{
  "tokenizer": "char",
  "vocab_size": 30,
  "encoder_arch": "crnn",
  "encoder_activation": "mish",
  "decoder_fused_qkv": true,
  "decoder_positions": "learned",
  "decoder_tie_embeddings": true,
  "beta2": 0.99,
  "beta1": 0.95,
  "precondition_frequency": 25,
  "max_grad_norm": 3.0,
  "batch_size": 64,
  "epochs": 4.8,
  "weight_decay": 0.2
}
Rows from block 5 of the audio encoder, named by matrix and row number. Each number is 50 + 10 x the weight over its row's rms, rounded and kept within 0 to 99. All counts start at 0. After the name is the row's rms in percent of the matrix's.
# weight_ih_l0: LSTM input weights (gates i, f, g, o stacked) (encoder.rnn.1.rnn.weight_ih_l0, 1024x256), inputs 0-127
weight_ih_l0.826 113:60 42 32 44 53 42 43 45 43 62 31 38 32 48 65 58 66 54 41 57 54 46 65 47 51 53 47 52 41 49 56 52 57 48 28 53 55 38 57 55 45 52 49 50 36 48 50 36 65 63 63 53 50 38 34 33 45 42 40 52 65 55 42 45 43 51 59 41 74 55 47 39 61 34 48 57 58 50 46 40 68 46 47 44 54 53 52 63 68 56 50 63 55 54 47 40 64 51 53 50 62 49 59 21 38 35 45 58 48 62 38 37 60 50 52 23 50 45 57 62 41 37 51 71 59 81 56 59
weight_ih_l0.827 106:44 34 54 54 67 30 60 49 44 54 48 34 36 44 62 52 50 53 54 56 57 61 36 38 52 60 45 41 50 61 61 67 43 34 49 45 67 43 38 62 55 62 56 37 68 51 63 54 69 61 50 49 39 55 55 48 53 38 41 47 60 52 50 60 25 53 42 52 49 46 55 48 51 49 54 53 45 62 55 35 49 38 41 57 39 39 52 35 32 43 40 44 53 44 49 52 65 65 51 48 32 33 39 65 51 53 46 54 47 48 47 66 51 49 43 47 55 61 53 48 73 58 60 55 46 60 39 47
weight_ih_l0.828 090:56 51 25 52 60 60 55 40 44 49 60 59 47 48 51 52 75 51 54 47 31 31 54 55 49 43 43 53 46 57 53 40 53 57 53 69 43 59 48 49 72 66 38 34 60 46 55 37 58 46 58 52 51 28 65 43 52 33 46 41 58 51 50 53 37 46 56 43 72 44 48 52 51 41 44 43 61 48 71 37 60 33 68 44 76 43 56 48 56 42 36 63 73 53 45 52 62 60 58 56 49 48 46 44 58 49 51 33 49 48 52 51 50 65 46 69 52 55 53 58 53 61 68 44 63 41 50 57
weight_ih_l0.829 104:41 48 31 74 62 54 37 44 38 63 51 56 57 42 53 38 47 49 61 48 56 44 52 54 38 39 55 49 53 41 58 45 64 46 63 54 46 68 50 55 68 39 49 49 48 51 67 58 57 41 47 52 65 44 47 46 38 39 45 69 55 50 70 51 42 55 51 46 72 44 57 41 62 54 44 45 60 53 51 54 35 54 45 44 58 57 57 43 43 52 52 42 40 71 53 53 34 41 46 35 42 40 50 52 47 34 66 32 44 46 48 56 61 61 53 48 71 41 46 52 79 59 37 58 27 46 41 45
weight_ih_l0.830 094:81 64 47 46 43 51 55 58 46 42 51 37 60 40 74 48 41 63 65 50 42 53 53 42 55 44 39 54 47 61 35 48 43 51 58 54 57 40 51 48 54 25 55 44 51 36 57 52 48 41 22 45 47 42 69 43 64 55 56 52 57 54 43 53 47 46 63 53 28 43 48 53 57 60 50 53 63 40 58 45 43 76 54 65 46 35 54 49 43 40 40 41 38 52 54 60 53 43 51 52 44 56 48 48 42 43 61 53 53 35 33 40 54 52 50 50 57 53 61 71 53 62 59 32 42 59 44 48
weight_ih_l0.831 096:52 54 71 43 43 57 40 48 49 27 55 33 48 46 54 39 61 47 48 33 65 48 46 58 45 48 45 55 63 35 46 49 52 63 63 47 53 50 41 43 63 63 44 44 46 57 24 38 49 55 34 67 54 39 32 48 50 55 58 69 49 64 56 43 75 62 61 60 56 47 55 52 55 53 28 87 55 47 58 60 64 49 48 49 47 43 46 54 49 51 40 52 38 60 66 27 57 53 51 42 58 43 44 64 37 47 55 47 57 44 54 44 39 57 42 40 52 51 21 44 49 58 54 49 38 53 40 48
weight_ih_l0.832 099:43 56 31 53 42 47 54 40 60 35 43 45 55 51 45 70 63 65 66 39 36 50 41 69 69 55 60 46 66 70 47 73 60 57 48 58 50 46 42 54 41 70 55 59 72 54 61 55 50 53 43 53 55 37 31 58 51 55 59 50 44 68 45 38 42 42 46 49 53 66 43 18 41 66 59 57 49 50 63 40 64 34 46 49 69 45 62 51 57 62 41 55 44 45 49 39 35 67 43 55 59 46 61 37 45 41 64 47 38 49 51 49 49 56 56 61 70 52 36 45 58 51 41 45 63 53 43 61
weight_ih_l0.833 100:51 46 46 47 50 42 64 57 49 59 63 35 77 42 59 54 40 37 30 43 46 40 51 52 58 56 26 65 56 73 54 48 47 37 58 43 61 53 45 34 53 38 56 47 36 68 52 46 40 38 46 48 43 45 61 56 82 59 37 52 56 47 59 61 53 38 57 40 59 45 66 62 46 55 65 35 42 50 63 47 43 50 46 41 50 41 54 34 41 40 42 66 63 57 62 54 58 46 50 46 63 45 39 69 47 59 37 46 49 55 47 57 53 49 61 45 65 44 54 61 53 34 40 43 58 51 62 52
weight_ih_l0.834 090:59 59 36 34 59 42 32 37 41 59 54 60 58 29 32 49 44 49 49 53 51 41 40 47 31 54 51 34 59 38 50 52 56 59 55 49 52 47 44 54 46 42 62 62 38 48 41 39 58 60 52 43 52 60 33 57 43 26 37 47 38 49 58 46 37 53 45 55 49 55 49 47 44 47 56 44 54 45 46 27 52 65 83 60 48 39 57 49 47 57 50 56 61 54 44 39 54 30 52 35 66 33 81 56 50 44 45 38 50 48 64 54 44 44 70 66 53 35 69 54 59 39 52 56 57 56 38 51
weight_ih_l0.835 100:80 55 73 45 40 42 45 47 58 54 46 41 40 46 45 48 45 48 57 50 51 42 51 59 43 59 56 63 46 47 52 42 52 58 46 53 50 47 72 48 46 51 45 44 70 64 44 47 67 47 40 49 39 37 50 62 44 41 63 25 67 58 55 64 30 29 55 60 39 55 58 63 50 42 54 46 24 52 48 47 72 64 40 55 60 46 46 48 54 55 49 48 55 63 47 43 61 37 41 59 47 60 55 52 44 49 21 57 55 48 56 43 68 63 46 58 32 68 59 55 62 47 42 53 44 55 42 27
weight_ih_l0.836 094:54 53 47 52 36 52 47 57 33 50 45 45 37 71 65 62 45 47 45 62 53 47 56 64 50 62 34 53 32 52 47 53 48 55 53 44 55 35 55 58 48 45 38 60 41 39 53 58 58 55 37 50 56 50 36 55 66 48 56 38 40 40 45 44 53 49 40 41 56 47 44 50 46 51 51 48 44 61 46 44 48 39 46 24 46 52 64 66 51 44 39 55 45 56 44 40 30 52 42 49 56 74 61 60 36 41 49 64 60 50 48 55 60 54 53 57 74 56 42 38 50 31 49 49 36 65 43 44
weight_ih_l0.837 102:65 41 48 58 43 42 48 51 62 43 43 57 49 51 61 59 45 46 37 48 55 63 85 59 46 52 52 57 65 46 50 50 45 49 50 53 41 56 46 39 45 78 45 39 60 57 28 54 67 49 55 57 50 47 50 64 36 43 47 45 62 48 53 57 45 51 54 59 48 53 08 54 31 38 53 54 36 48 50 38 53 44 55 50 45 46 53 68 41 50 47 57 40 54 51 46 46 40 39 51 44 40 60 57 51 42 59 50 43 47 58 53 44 52 40 51 51 50 68 77 59 49 49 59 41 31 67 62
weight_ih_l0.838 105:51 53 43 55 59 35 50 57 41 57 61 38 33 50 48 56 71 60 41 51 45 45 32 51 63 40 60 53 54 52 49 44 32 34 45 50 45 33 45 51 38 51 46 55 42 40 51 49 63 36 42 69 74 41 59 70 51 48 37 36 57 55 42 44 57 44 44 59 49 46 62 51 58 56 48 41 57 55 57 49 48 64 54 43 52 36 59 56 50 46 60 54 40 48 79 53 51 52 30 69 55 37 65 48 58 35 38 50 49 46 47 61 40 50 43 51 63 63 56 52 48 56 61 34 58 45 38 61
weight_ih_l0.839 103:43 52 56 48 44 62 45 69 44 51 65 41 54 52 52 51 49 52 50 66 64 59 68 60 40 40 58 41 51 37 34 38 42 58 61 54 56 52 49 54 50 47 63 46 38 40 49 59 62 49 36 51 43 58 51 33 52 58 43 48 55 47 46 32 44 51 48 44 44 63 46 70 43 57 51 47 35 44 33 51 64 38 58 45 42 46 49 39 47 66 58 25 46 47 52 45 49 59 37 58 63 49 58 50 48 50 52 53 54 53 53 62 39 41 58 62 49 51 46 54 58 38 54 42 53 41 53 44
weight_ih_l0.840 099:53 59 50 54 45 52 51 72 52 30 54 46 46 52 54 33 52 66 55 56 53 40 40 70 50 39 53 37 66 51 67 49 43 36 49 51 47 39 55 57 59 61 45 42 50 44 47 49 36 59 61 53 43 44 42 43 20 59 45 51 38 49 48 63 48 43 43 55 33 53 56 47 43 57 34 50 74 50 47 52 32 38 45 12 33 38 58 51 53 52 64 44 45 43 49 61 61 42 36 59 22 41 40 58 52 36 41 45 56 49 51 56 43 74 54 34 49 65 54 40 46 47 61 45 50 36 68 45
weight_ih_l0.841 095:39 48 28 42 40 48 54 51 50 59 52 28 56 32 51 49 61 35 54 51 48 56 40 37 31 32 50 27 35 55 57 44 50 65 37 44 46 47 80 60 71 46 51 52 21 48 64 57 43 53 54 60 64 49 51 57 61 57 39 58 56 45 63 49 44 67 43 44 47 56 62 42 47 35 52 49 51 56 59 45 51 41 64 49 48 60 51 66 52 50 46 30 47 52 29 46 62 49 56 49 59 61 57 62 47 48 60 69 48 40 38 60 71 41 42 57 49 62 40 48 55 49 52 46 55 39 62 56
weight_ih_l0.842 095:50 49 39 38 49 54 67 53 44 54 65 57 44 51 46 40 50 33 53 58 48 67 41 50 51 42 55 48 46 79 43 60 59 51 25 59 72 54 34 37 39 30 63 57 59 56 45 47 54 61 43 41 58 45 55 60 47 52 59 46 63 54 60 36 45 57 44 52 52 55 50 61 48 64 60 54 32 57 47 68 38 57 57 61 27 81 43 59 60 66 55 61 49 43 56 40 80 41 48 37 40 50 57 56 35 40 52 59 49 55 58 68 53 53 54 41 49 49 40 27 48 54 63 53 63 45 38 51
weight_ih_l0.843 105:75 47 38 45 40 44 47 49 47 43 24 46 54 55 58 62 42 58 40 42 42 55 42 57 53 36 45 41 44 51 43 60 42 53 38 64 68 41 47 63 46 80 35 40 37 43 57 46 55 54 45 66 45 53 54 34 56 50 49 66 62 41 56 60 33 60 45 59 48 51 60 41 50 51 50 57 48 49 54 54 59 50 46 38 26 77 72 39 41 55 47 55 59 52 61 51 51 41 58 69 57 51 60 39 41 55 52 53 40 43 58 36 39 49 45 37 39 41 54 61 65 53 47 58 47 52 72 58
weight_ih_l0.844 119:50 45 43 72 52 45 41 55 52 61 54 31 48 30 38 56 58 50 59 56 63 64 53 50 57 53 45 46 48 48 57 37 32 55 51 63 61 62 38 50 43 38 50 54 63 54 24 55 37 44 37 75 39 53 56 37 52 46 53 42 18 54 42 38 52 55 65 42 42 42 60 72 61 55 49 56 46 45 50 59 58 65 46 38 48 49 37 42 44 40 71 50 50 53 55 54 40 39 40 36 65 44 63 52 48 33 38 55 47 49 47 48 59 50 62 66 51 48 49 50 54 76 40 28 36 47 66 53
weight_ih_l0.845 098:71 51 54 57 66 66 44 45 57 52 44 44 44 55 36 52 48 58 50 56 61 50 43 44 68 47 52 47 52 68 61 64 76 56 48 59 40 42 23 32 39 47 54 39 31 39 22 57 63 43 60 46 52 65 40 49 60 59 55 59 51 60 53 62 40 42 51 53 57 54 36 58 40 56 59 66 70 43 71 52 38 64 68 57 58 64 44 22 43 42 44 61 31 53 72 41 62 57 61 44 51 29 43 59 57 48 34 55 46 49 46 64 62 65 42 59 44 39 41 49 55 42 48 68 50 43 38 82
weight_ih_l0.846 096:48 32 55 65 41 50 40 59 55 63 38 48 29 45 67 09 49 55 59 32 49 56 52 42 53 61 47 42 53 49 56 52 47 50 41 51 40 60 52 53 46 52 81 52 61 59 37 53 44 45 51 54 31 54 49 43 42 66 52 52 26 40 51 32 58 45 55 57 60 50 57 38 61 55 53 46 36 42 38 53 56 53 64 32 54 59 51 53 50 43 49 58 53 64 62 51 33 51 48 30 44 51 64 48 65 40 38 48 35 53 38 57 57 61 56 55 46 64 60 44 40 46 35 51 43 48 48 48
weight_ih_l0.847 093:61 54 44 46 60 51 57 76 58 59 38 68 50 65 42 65 52 37 76 48 61 57 57 38 43 68 41 36 51 63 52 57 57 59 48 59 47 26 41 51 51 41 67 47 26 74 56 47 47 63 49 55 41 30 64 38 33 48 61 61 36 67 60 34 49 67 60 71 46 39 43 72 49 42 34 41 46 45 51 39 53 43 49 48 52 54 47 37 72 41 46 45 43 56 49 48 59 41 44 38 52 52 49 62 47 46 43 41 44 49 35 39 63 42 39 47 41 47 47 66 55 60 38 62 54 40 66 35
weight_ih_l0.848 099:49 40 52 54 56 49 64 56 56 59 48 53 51 41 49 42 69 38 45 60 47 43 51 70 68 40 49 33 50 46 48 54 37 48 58 53 59 40 59 60 38 56 49 50 35 35 49 44 71 38 33 57 21 55 46 60 55 45 52 55 44 55 56 64 55 59 61 48 40 46 52 46 53 49 42 51 35 44 55 49 45 52 47 55 40 63 54 69 71 70 32 50 62 59 52 45 64 45 50 60 47 38 56 47 35 47 29 55 29 56 48 52 40 68 59 39 47 39 53 54 58 33 50 45 52 58 47 51
weight_ih_l0.849 097:49 51 59 65 45 47 55 43 39 81 45 39 71 53 49 59 50 54 46 34 49 40 71 61 66 65 49 42 67 65 42 55 45 56 52 44 58 48 52 48 51 42 58 64 38 36 63 50 58 61 60 43 50 55 32 48 53 40 46 52 42 47 44 54 47 66 51 54 57 54 40 55 49 48 56 35 40 57 53 45 42 62 61 58 55 53 56 45 48 55 60 52 50 72 40 55 34 45 57 60 53 58 49 38 53 45 52 33 62 41 33 49 70 43 51 37 52 59 26 58 41 41 49 54 32 60 37 28
weight_ih_l0.850 103:61 40 48 59 36 57 36 55 37 34 68 54 59 37 52 44 41 44 40 38 46 46 56 54 48 35 54 75 31 39 65 64 61 38 50 54 26 71 34 32 49 57 38 41 63 45 55 45 51 58 42 47 50 60 52 27 42 65 57 33 59 41 52 53 43 53 45 55 39 46 43 58 53 71 51 46 51 67 52 31 53 39 46 55 31 49 44 76 64 54 47 61 64 61 56 52 46 57 59 43 38 49 53 49 45 57 53 51 46 46 68 65 50 38 37 47 35 67 62 58 50 48 53 60 56 40 44 49
weight_ih_l0.851 097:52 35 57 52 39 43 44 49 57 51 30 36 57 57 42 56 19 48 50 50 41 32 45 51 49 58 55 53 58 49 54 65 42 56 42 56 25 52 52 53 57 52 54 64 53 64 33 41 42 46 53 40 53 61 56 57 52 55 39 43 49 62 29 48 53 68 51 55 65 56 34 29 53 52 41 61 50 55 49 47 39 50 42 48 50 53 40 44 40 59 46 60 69 48 51 51 39 60 45 55 59 22 62 41 48 37 41 44 64 51 39 52 40 44 37 37 60 58 62 56 48 50 31 46 61 45 57 51
weight_ih_l0.852 105:60 35 55 47 53 43 52 54 70 53 63 44 50 24 53 46 47 66 56 59 40 55 34 48 51 53 48 48 47 39 47 60 28 12 42 46 43 47 66 54 56 60 40 43 60 57 57 52 53 50 47 69 51 36 53 45 47 71 53 60 37 49 50 57 52 31 57 45 54 51 56 52 54 51 53 49 40 44 48 41 42 58 56 35 49 47 59 31 70 58 46 45 43 48 37 36 67 41 46 61 37 62 57 58 65 48 57 56 36 54 55 44 41 63 28 67 66 46 29 55 40 52 36 55 47 44 67 54
weight_ih_l0.853 101:44 49 49 50 68 50 52 50 53 49 44 57 44 48 57 21 59 49 52 61 60 49 45 47 43 46 56 42 46 68 49 52 39 43 66 35 60 40 52 56 56 64 42 59 47 38 48 49 38 62 54 53 41 56 40 25 50 56 57 30 50 48 39 47 71 39 48 28 63 54 63 59 65 30 45 43 52 54 56 61 45 54 45 50 47 57 45 48 45 62 57 47 45 52 68 47 57 41 42 49 55 53 46 33 46 31 46 60 35 48 65 50 54 35 60 36 57 41 40 31 47 44 58 51 66 44 59 52
weight_ih_l0.854 099:53 55 43 43 58 52 67 25 33 31 61 61 45 53 48 49 50 52 39 61 46 41 51 44 48 33 63 52 58 44 58 31 54 38 51 57 45 53 31 52 58 48 50 53 55 42 32 41 50 48 41 50 77 30 57 46 40 46 64 60 47 56 53 64 58 54 53 54 45 42 39 40 40 43 39 48 41 58 53 55 69 49 43 40 41 42 53 27 50 50 31 64 39 57 66 56 67 33 56 48 52 34 60 63 61 53 56 26 56 52 62 56 50 53 41 44 50 39 43 55 56 54 57 42 57 71 32 47
weight_ih_l0.855 106:44 42 33 45 52 56 37 37 57 50 55 43 65 46 49 39 46 53 56 41 61 37 37 43 53 41 55 40 47 74 46 40 40 55 54 52 40 42 40 67 57 55 69 36 40 54 49 60 54 54 29 46 42 53 60 46 50 57 57 52 54 36 55 59 42 55 51 54 84 47 68 47 54 50 44 39 51 53 41 45 64 56 68 51 71 56 33 57 61 60 39 41 48 46 49 35 47 56 44 35 64 46 49 53 25 63 23 46 60 35 52 53 44 53 46 42 45 62 48 69 45 50 44 56 45 51 55 54
weight_ih_l0.856 100:41 40 36 41 59 53 48 51 49 50 36 53 54 70 44 45 46 37 54 44 54 49 65 47 49 33 62 37 43 61 59 42 45 47 57 40 52 44 46 57 45 39 44 47 62 41 56 58 58 49 54 22 48 59 45 36 55 43 34 53 47 73 68 41 36 46 46 46 35 77 59 47 50 51 41 55 37 37 47 43 63 73 39 46 40 55 48 61 40 63 60 26 55 42 40 52 72 39 39 63 64 43 64 45 48 62 37 49 89 57 49 62 53 49 51 36 55 58 61 68 56 67 58 52 43 36 33 53
weight_ih_l0.857 102:41 59 48 46 74 36 50 57 51 64 38 50 57 40 53 50 52 39 53 39 38 32 40 62 59 56 42 37 40 64 58 46 30 50 60 51 45 51 44 64 62 70 51 57 53 55 33 40 70 48 52 39 44 44 51 43 53 46 67 48 59 70 51 57 69 45 56 51 55 48 46 44 41 29 40 48 39 56 78 50 49 73 44 59 63 48 60 61 53 50 62 51 52 47 43 54 41 48 49 53 50 61 48 56 31 52 56 37 38 49 58 59 40 42 51 59 53 51 53 56 47 27 48 33 37 46 48 60
weight_ih_l0.858 090:55 61 39 52 41 23 55 50 56 58 49 39 46 60 50 56 45 63 46 45 49 65 51 49 61 45 64 62 44 58 27 53 46 44 48 67 52 37 44 30 44 65 70 47 57 43 35 59 43 46 48 58 37 57 50 49 50 57 49 54 59 58 66 55 49 57 56 54 52 47 43 48 49 49 43 37 50 49 43 39 57 48 63 50 23 58 52 51 50 46 45 45 35 58 44 53 48 62 52 50 53 54 69 40 48 51 54 56 60 49 54 42 68 45 39 48 40 71 53 53 53 38 62 39 40 53 42 88
weight_ih_l0.859 090:54 52 61 39 50 53 50 66 56 64 43 56 52 39 45 57 46 66 63 57 53 63 51 34 46 41 40 47 45 45 46 55 51 41 63 40 38 45 54 55 47 55 68 51 31 41 52 46 52 48 58 69 55 49 46 39 37 49 51 35 50 53 52 78 47 57 57 42 58 44 55 41 59 41 51 41 44 66 60 65 45 56 62 59 55 50 57 69 43 42 56 50 60 60 46 40 39 62 41 44 51 46 53 54 34 52 56 66 65 37 44 39 38 47 48 22 53 71 52 49 61 51 44 76 54 40 47 55
weight_ih_l0.860 108:49 41 55 35 57 68 57 72 49 62 56 28 41 53 75 56 53 51 51 51 37 51 52 55 66 48 47 51 59 72 40 32 46 42 53 65 48 64 53 41 52 39 33 42 54 41 34 61 34 47 41 38 45 41 40 47 49 52 47 46 60 42 43 39 40 53 50 34 62 56 53 45 42 40 36 47 51 58 44 60 45 66 55 31 48 52 28 59 59 39 42 55 35 41 50 40 53 58 45 43 49 40 57 63 55 53 32 54 47 58 58 45 39 50 52 29 48 51 47 46 46 54 57 46 55 37 44 36
weight_ih_l0.861 104:45 40 54 49 44 48 61 56 59 45 49 45 43 54 44 52 39 40 39 57 60 60 57 45 56 51 76 41 36 51 68 37 43 51 50 48 45 30 50 49 54 58 49 48 61 47 52 44 58 44 52 46 45 47 38 68 47 43 54 33 43 53 55 60 56 44 47 48 55 62 54 31 43 36 37 63 42 44 55 57 43 62 55 41 37 57 44 54 55 51 51 41 52 56 44 42 46 45 52 56 49 56 55 66 42 29 38 41 52 24 20 53 59 51 56 55 56 37 45 41 49 52 43 54 58 43 51 59
weight_ih_l0.862 109:62 75 45 66 49 39 52 57 46 47 43 59 46 47 50 46 54 50 53 40 53 56 48 40 49 61 40 84 45 56 32 38 71 65 58 57 47 65 38 50 52 59 49 44 53 57 32 48 37 48 72 45 72 52 62 73 39 53 50 51 58 57 44 63 27 29 47 43 29 55 36 40 54 37 57 58 54 49 47 51 40 45 42 60 55 51 54 61 54 42 53 52 45 46 39 53 61 57 48 50 33 53 59 53 55 39 62 37 39 66 48 47 42 50 66 46 59 51 54 43 55 61 65 43 64 41 65 49
weight_ih_l0.863 104:46 45 36 48 42 44 40 37 44 47 40 45 50 56 50 49 54 58 54 51 44 66 59 74 64 43 45 65 43 36 36 53 45 56 41 55 40 52 52 55 51 42 58 43 39 49 67 53 30 46 59 51 61 52 34 32 39 34 56 71 57 29 46 66 40 57 44 45 51 56 54 60 50 51 44 54 50 53 42 50 53 68 56 56 39 67 59 35 61 44 39 56 49 52 46 55 64 62 40 74 53 57 33 30 42 62 44 59 51 40 62 39 55 46 47 47 59 48 40 49 73 61 44 40 44 58 60 55
weight_ih_l0.864 104:40 42 52 34 53 47 49 45 49 43 71 40 42 55 44 46 34 48 61 46 43 54 55 53 52 57 53 33 49 51 58 55 49 53 32 63 47 51 52 47 48 21 56 46 52 44 47 34 22 46 61 54 51 41 53 56 45 67 66 56 58 59 55 54 49 32 68 49 53 34 40 50 54 61 68 46 33 36 37 44 60 52 53 44 35 54 46 64 56 62 71 51 52 39 51 49 55 48 43 57 49 50 62 50 46 27 52 38 59 69 65 36 39 50 41 45 56 67 63 43 42 46 49 32 55 45 50 45
weight_ih_l0.865 105:44 69 66 41 34 61 52 51 48 59 42 71 58 66 50 57 43 48 56 66 63 38 26 60 40 53 53 39 58 49 48 63 55 45 53 56 60 46 46 43 45 34 53 41 44 61 36 37 43 52 49 50 44 54 45 50 66 58 41 62 51 41 44 59 46 39 47 54 51 48 51 64 35 51 28 48 57 53 61 51 55 54 41 43 26 60 44 58 35 45 56 69 41 43 49 50 45 45 58 36 49 40 54 42 46 59 75 38 62 57 54 46 47 49 40 53 43 58 56 43 58 37 65 44 50 78 47 48
weight_ih_l0.866 096:51 43 53 61 69 58 47 35 53 36 52 49 50 50 57 50 38 45 57 51 20 43 33 66 45 61 54 72 38 33 56 66 74 57 49 28 62 65 54 38 52 62 66 45 52 47 76 50 51 44 69 72 54 44 48 61 38 38 37 48 55 53 46 52 64 45 53 45 53 51 41 58 38 53 56 42 51 54 36 58 44 58 45 68 61 43 36 66 42 47 58 39 56 36 54 47 55 56 47 52 51 40 53 43 42 53 60 51 51 59 43 48 43 32 59 62 43 43 64 45 40 63 41 47 60 52 57 55
weight_ih_l0.867 095:61 51 58 37 62 39 49 62 54 38 35 45 56 41 48 50 52 51 50 48 49 38 73 50 56 60 52 47 51 56 54 43 45 52 49 43 40 43 45 33 52 46 52 50 61 38 47 41 36 46 48 56 50 41 51 61 48 67 40 38 41 44 63 54 38 40 79 53 72 58 47 54 52 34 59 50 61 47 45 31 58 51 57 33 47 38 47 58 64 53 21 65 55 41 69 33 46 65 35 28 60 63 52 62 41 44 49 56 54 50 47 46 36 39 60 41 42 57 64 48 53 59 59 55 64 52 51 56
weight_ih_l0.868 110:46 64 35 27 39 69 52 63 59 41 46 40 36 55 52 31 36 48 50 39 54 67 49 43 40 47 27 50 54 58 38 63 53 52 58 36 56 63 56 53 63 54 38 50 54 62 33 68 53 64 42 65 34 55 63 44 47 46 52 55 35 67 45 44 40 64 47 49 46 52 48 44 50 48 52 50 62 59 42 39 52 67 35 57 42 55 44 58 61 45 58 52 60 31 29 36 57 42 38 46 46 39 54 49 35 50 56 72 58 53 62 46 51 50 60 55 40 71 52 47 38 54 42 56 70 52 54 43
weight_ih_l0.869 103:50 65 56 58 46 51 68 60 68 34 57 51 38 35 74 32 45 50 53 43 48 56 45 36 37 41 62 49 45 49 64 46 56 53 66 39 44 42 52 50 55 40 59 46 33 34 56 73 52 55 46 51 69 49 59 46 35 66 44 65 42 59 58 50 50 60 35 59 56 46 37 53 61 58 58 46 52 53 60 50 50 54 53 31 41 35 48 40 45 38 42 55 45 34 60 55 54 39 40 56 57 43 53 62 59 55 56 50 50 62 38 43 37 61 30 48 49 40 46 60 68 53 54 45 26 50 51 51
weight_ih_l0.870 108:36 40 59 34 54 57 45 33 66 54 51 59 51 61 46 54 43 63 48 45 59 45 36 59 66 43 56 34 33 60 45 63 64 57 41 60 59 60 60 50 43 60 43 46 59 54 51 44 45 58 53 61 62 55 40 37 50 52 53 40 64 54 51 47 60 37 45 38 33 36 61 40 62 47 64 46 30 35 52 51 52 51 66 25 44 58 56 44 42 47 62 56 50 68 45 64 48 41 43 43 62 64 38 35 40 47 54 69 58 52 49 69 74 50 43 66 29 50 54 52 44 50 47 62 48 51 58 33
weight_ih_l0.871 099:34 61 61 57 43 46 53 53 43 41 35 50 46 47 54 57 47 48 32 37 57 61 43 65 68 42 46 44 50 54 44 40 51 44 59 47 40 52 55 66 42 50 45 39 50 60 52 59 60 51 46 51 35 53 36 45 53 53 31 43 47 56 42 55 66 45 47 47 58 56 29 79 43 46 38 53 56 60 57 35 57 55 43 50 61 59 47 44 48 58 52 42 54 68 37 63 56 77 62 33 59 67 47 53 56 48 37 58 61 63 49 50 55 49 38 60 67 83 56 72 62 58 41 49 26 45 52 38
weight_ih_l0.872 099:46 47 40 33 56 29 50 37 52 44 42 66 61 44 54 53 45 31 67 56 55 48 56 37 52 40 52 36 58 51 57 37 57 56 48 42 57 31 60 49 41 44 41 42 46 50 52 43 43 42 48 42 64 69 68 63 53 56 53 49 48 45 39 35 68 39 48 53 40 49 52 40 35 58 39 49 28 49 44 58 42 42 53 53 56 39 79 62 50 41 51 48 61 50 53 66 36 59 49 68 65 58 52 59 36 58 61 42 43 58 40 52 49 42 28 61 39 57 51 64 51 63 32 41 71 46 58 67
weight_ih_l0.873 109:52 46 54 42 68 43 49 38 55 56 47 34 52 60 43 42 45 45 33 40 42 48 56 50 55 54 36 41 43 54 58 54 52 42 46 42 57 36 60 59 51 60 68 67 61 41 41 41 50 48 44 59 60 69 56 60 60 43 48 59 55 40 49 59 35 65 46 37 43 70 46 63 35 63 50 47 50 47 52 44 35 49 50 51 32 58 42 33 53 43 44 52 62 66 49 49 40 45 36 43 51 41 51 35 36 63 38 52 55 56 43 48 71 39 50 37 56 59 58 49 38 43 49 51 51 55 51 72
weight_ih_l0.874 104:41 46 46 61 47 48 55 33 40 45 49 55 65 46 43 44 40 48 45 49 47 42 50 43 48 49 57 50 42 36 55 32 46 67 42 66 56 57 71 60 54 58 49 42 38 56 59 45 50 57 66 53 52 56 56 53 51 44 62 51 59 52 58 28 47 62 53 39 41 40 47 38 47 34 48 52 66 48 51 49 56 52 49 44 61 42 53 68 44 50 61 59 60 42 56 60 48 41 41 54 48 74 67 30 50 35 73 61 55 28 22 44 52 40 43 58 73 56 59 28 43 58 37 72 43 50 55 50
weight_ih_l0.875 105:38 36 51 38 42 70 45 47 58 44 48 50 74 53 58 49 50 43 53 49 58 52 29 50 51 54 46 56 44 59 44 50 48 44 45 43 64 49 60 72 43 48 41 52 46 69 53 35 52 54 65 63 40 39 61 65 43 60 71 48 61 47 63 47 54 49 47 58 57 39 55 69 57 46 41 55 82 52 54 64 56 51 47 46 66 49 48 39 65 40 60 57 55 57 50 37 66 40 43 39 30 49 60 62 68 55 38 47 51 62 49 47 40 37 61 64 48 47 54 51 48 56 57 49 56 66 40 41
weight_ih_l0.876 111:34 49 59 57 47 52 50 64 48 68 55 52 48 35 74 47 45 51 47 35 58 56 55 42 38 65 48 60 56 56 56 54 62 43 43 27 51 56 55 60 55 59 64 52 35 58 61 55 66 47 49 60 60 43 52 63 53 69 47 59 54 44 55 46 49 12 55 36 40 57 70 58 61 46 35 51 58 49 41 51 66 46 50 54 46 55 56 60 57 58 23 39 70 47 50 34 50 62 51 55 46 60 40 36 43 34 54 51 46 31 40 53 48 44 64 56 28 43 42 47 59 63 61 51 55 53 47 52
weight_ih_l0.877 093:63 47 47 48 53 47 52 45 57 51 53 67 63 48 45 37 44 26 43 47 36 51 62 66 55 49 54 48 46 44 57 36 47 61 54 51 49 35 62 46 41 48 61 51 57 51 53 58 56 49 50 54 50 52 37 39 58 43 53 56 58 67 57 56 46 69 56 54 61 62 62 55 53 28 72 58 61 53 60 37 52 46 58 68 47 41 67 47 55 48 43 52 46 47 35 53 59 36 61 73 50 45 29 41 47 60 63 62 53 50 55 49 61 53 43 53 32 41 43 28 56 61 57 43 54 44 49 60
weight_ih_l0.878 108:50 52 39 63 44 48 36 53 44 53 59 58 61 49 46 48 51 43 46 49 53 39 31 75 39 38 59 55 36 58 52 55 59 71 56 71 51 45 65 56 50 52 41 47 58 47 61 54 35 63 39 54 31 44 58 40 44 51 41 45 57 32 56 48 51 44 55 43 40 38 32 60 65 42 41 33 45 54 33 46 53 47 51 56 32 49 45 42 62 63 48 60 58 47 59 61 51 51 69 62 50 46 58 63 53 52 61 52 45 52 53 68 60 43 52 52 63 46 46 54 35 40 52 65 65 50 39 55
weight_ih_l0.879 093:46 58 38 47 49 26 53 46 56 37 50 73 59 69 43 52 55 47 50 48 46 61 45 53 32 18 52 54 40 47 46 40 37 39 40 44 55 45 68 49 49 50 50 50 45 52 59 44 46 64 51 36 56 59 63 54 35 59 42 49 59 30 51 39 63 43 45 68 53 34 48 60 46 51 45 68 56 48 38 79 36 43 40 50 50 65 67 48 44 50 46 35 69 63 60 35 69 51 57 46 47 54 51 51 43 54 56 41 63 38 58 38 53 49 46 54 60 59 62 57 56 47 61 50 43 66 46 62